A small sound classifier, trained from scratch.
Model: arch resnet_bottleneck, norm groupnorm.
Training: muon at rate 0.025, 13700 steps.
Data: trained on melodies that start on their tonic, played by one synthesised instrument, 26041 training examples, 33.7 epochs.
Rows from block 2 of a small sound classifier, named by matrix and row number. Rows with one number belong to one channel. Each number is 128 + 24 x the weight over its row's rms, rounded and kept within 0 to 255. All counts start at 0. After the name is the row's rms in percent of the matrix's.
After each channel's rows are labels from the 100 clips, of 14976, where the channel reaches its highest value: "top examples" is what is common among them; "band" is the frequency band that holds the peak. Only what is clearly more common there than usual is listed. The data: melodies that start on their tonic, played by one synthesised instrument. In brackets: how many of the 100.
# convs1: 3x3 conv (model.blocks.2.convs.1.weight, 32x32x3x3, standardized in use, each kernel summed), inputs 0-31
# convs2: expand pointwise conv (model.blocks.2.convs.2.weight, 128x32x1x1, standardized in use, transposed), outputs 0-127

convs1.29 089 [108 136 117 132 109 111 137 107 177 131 141 130 131 121  87 179 147 157 144 136 151 128 121 149 145  65 130 116 114 136 124  77]
convs2.29 110 [106 105 108 118 101 166 146 135 187 163 134 145 159 142  70 140 135 126 139 129 118  91  95  77 150  99 115 136 105 132 100 100 148 119 137 156 134 110 126  93  99  99 146  97 104 163 117  88 114 110 116 149 131  86 101 111  92 111 130 120 130  99 131 125 160 143 110 142 129 151 133 118 107 150 119 114 127 128 145 122 154 154 138 121 155 148 152 124 127 132  85  99 131  81 167  85 148 117  75 133 143 142 104 136 137 106 123 109 121 158 124 131 102  80 125 117 143 113 126 126 116 103 150 114 110 106  48  95]
top examples: pace: slow (64); sine tone (54)
band: 0 to 250 Hz (45); 250 to 500 Hz (26)

convs1.6 099 [124 131 103  94 170  95 148 102 137 144 167 172 127  98 138 115 129 140 137 120  95 127 105 147 130 133 122 107  75 157 154 151]
convs2.6 106 [136 129 132 120 145 155 131 153 112 133  95 156 154 160 131 112 142 159 139 131 131 151 169 159 114 122 111 128 138 127 131 155 178 138 101 137 139 183 131 150 168 161 115 137 120 148 141 134 114 139 138  91 139  87 114 139 124 136 119 131  84 129  86 140 146 210 141 168 179 169 112 136  77 134 138 150 133 185 115 175 110 145 118 125  93 140 141 133 112 160 127 130 115 116 106 120 126 153 150 178 141 172 165 105 119 126 117 131 147 147  95 155 141 102 113 132 137 150 108 126 173 134 120 112 144 150 104 152]
top examples: sine tone (43); pink noise (27)
band: 0 to 250 Hz (30)

convs1.31 116 [135 143 134 134 116 167 151 138 180 165 108 147  90 114 136 136 122  68 113 141 113 151  91 149 112 123 127  83 127 137 115 128]
convs2.31 095 [139 147 162 173 142  82  87  99 136 135 111 159 134 149 133 140 116 136 106 165 110 110 108 138 126 144 123 134 125 131 134 115 115 112 181 153 120 116 108 148 117 149 103 127 133 101  99 122  78 125 125 147 162 156 146 120  87 142 175  89 192 110 131 166  96 153 137 123 126 174 156 149 119 117 142 130 161 136 149 127 118  97 169 156 114 121 131 102 178 161 132 101 159 111 125  78 142 105 146 130 158 139 142 121 115 131 121 117 128 142 130 155 108 171 135 142 113 112  93 138 107 114 144 135  57 126 122 167]
top examples: pace: fast (61); sine tone (52); flute-like (28)
band: 0 to 250 Hz (30)

convs1.26 104 [125 123  79 129 128 122 150 113 141 126 129 173 103 101 139 128 147 123  69 155 126 142 130 168 144  88 125 121 131 173 148  97]
convs2.26 101 [163 121  97 138 115 161 174 102 150 145 143 119 130 139  97 120 123 132 119 142 144  94 136 103 118 138 151 138 156 119 125 158 171 123 138  89 107 140 122 138 132 116 153 129 107 167 157 130 168 102 131  81 102 113  84  76 161  96 103 135  84 160 100 100 118  96 132 109 100 109 102 112 162 122 134 108 148 137 121 131 127 132 148 122 108 123 126 133 143 130 118 127  85 143 156 108 137 141 163 168 121 146 135 130 127 127 115 100 111  95 126 163 164 112 101  89 108 150 188 159 132 100  89 106 191 141 109  99]
top examples: pace: slow (68); sine tone (64)
band: 500 to 1000 Hz (35)

convs1.0 099 [118 144 130 119 129 167 161 132 124 159 108 191  96 105 148 132  66 109 117 103  99 153 136 152 130 105 135 135 112 120 141 125]
convs2.0 087 [174 108 152  91 121 159 141  70 147 165 109 136  93 120 146 143 147 110 145 106 133 129 152 142 149 153 125 101  91 107 131 144 139 138 111 117 123 120 119 138 125 127 140 114 136 130 131 133 179  87 135  72  97 136  98 132 155 128  97 114 156 128 101 110 115 103 160 119 144 134 131 112 105  83  97 143 109 126  81 112 130 140 125 122 109  97 142 142 134 147  93 123 120 154 154 134 130 144 165 115 109 101 114 140 131 101 115 135  65  84 129  97 169 119 131 116 118 151 168 107 177 109 128  92 173  63 132 118]
top examples: pace: slow (71); sine tone (48)
band: 0 to 250 Hz (34)

convs1.16 054 [127 158 104 143  79 124 137 136 131 127  90 125 110 180 116 112 114 180 152 171 128 137  78 117 141 124 101 145 120 131 129 133]
convs2.16 112 [162 140 140 147 118 102 129 147 143 138 129 103 135 118  88 118 120 149 119 125 117 151 106 178  89  99 159  97 190 176 103  77  96 131  85  98 101 158 161 120 142 156 106 199 134 119 117 143 129 140 128 143 127 153 124 139 123 137 112 129 138 103 106  90 117 190  98 125 122  97 122 144  97 108 115  97 108 124 108 143 143  87 105 142 126 134 156 115 126 126 144 167 120 122 114  97 135 143 117 125 156 105 133 157 113 177 160 128 128 136 130 119 114 124 116 145  59 121 119 114 130 132 131 136  99  75 118 131]
top examples: sine tone (55); white noise (28)
band: 500 to 1000 Hz (32)

convs1.12 096 [112 116 118 157 110  96 119 116 170 138 126 121 139 133 118 168 135  69 165 139 149 122 118 155 131  65 138 110 122 158 134 120]
convs2.12 107 [151  94  96 143  84 154 161  95 153 137 168 120 149 156 101 120 136 127 138 134 145 119 126 104 116 152 133 120 106 120 119 155 149 125 111 100 150 135 110 119 102 128 142  93  90 131 169 139 131  67 109  92 106 106  67  70 135  74 126 142 114 200 128 113 139 114 101 124 120 115 127 130 142 140 140  98 138 137 109 119 119 147 116 123 142 131 157 127 120 115 100 132 106 137 151 140 143 158 123 122 144 142 107 121 147 106 106 122 119 136 135 104 160  92  96  87  92 164 160 149 134  90 106  59 144 117 112 115]
top examples: pace: slow (79); sine tone (54)
band: 250 to 500 Hz (28)

convs1.19 113 [111 144 123 100 119 145 149 150 133 145 104 175  73 152 114 116  57  98 122 122 127 135 133 151 134 141 159 116 115 135 137 151]
convs2.19 081 [154 104 127 153 100 136 180 111 172 137 110 121 117 157  70 137 130 135 124 133 114 127 179 120 142 128 123 161 134 102  96 134 146 119 130 154  92 122  98 128 111  84 196 128 106 140 176 140 179 127 126 116 128 127  98  74 152 142 146 149 124 105 159 144 168 137 124 141 127 100 111  88 158 111 106 139 131 115  94  95 154 157 131 159 111 106 122 153 103 152 153 130  88 153 161 126 146 159 153 123 143 128  95 129 136  85 111 150 137 140 146 150 147 124 163  92 129 138 154 110 118 117 136 110 163  91 106 127]
top examples: pace: slow (73); sine tone (32)
band: 0 to 250 Hz (38)

convs1.8 104 [ 96  94 110  82 157 112 111 132 144 124 105 164  95 157 111 114 125 111 122 134 156 148 150 168 122 113 107 163 126 126 153 168]
convs2.8 096 [117 164 142 141 145 129 139 201 113 147 126 142 138 101 148 167 122 113  79 169 122 158 122 131 138 156  96 133 149 124 126 143 121 149 138 112 131 148 114 140 143 133  98 125 169  97 138 143 134 147 142 142 125 136 152 151 121 165 118 148 147 106 168 122 144 132 130 101  80 138 140 127 155 151 139 107 131 124  93 175 154 100 137 171 110 158 111 103 100 148 152 132 177 134 182 123 131 131  91 136 141 148 151 153 131 141 170 112 124 113 114 119  88 137 169 173 167 110 114 162 111 147 182 149  95 141 126 163]
top examples: pace: medium (61); sine tone (43)
band: 0 to 250 Hz (45)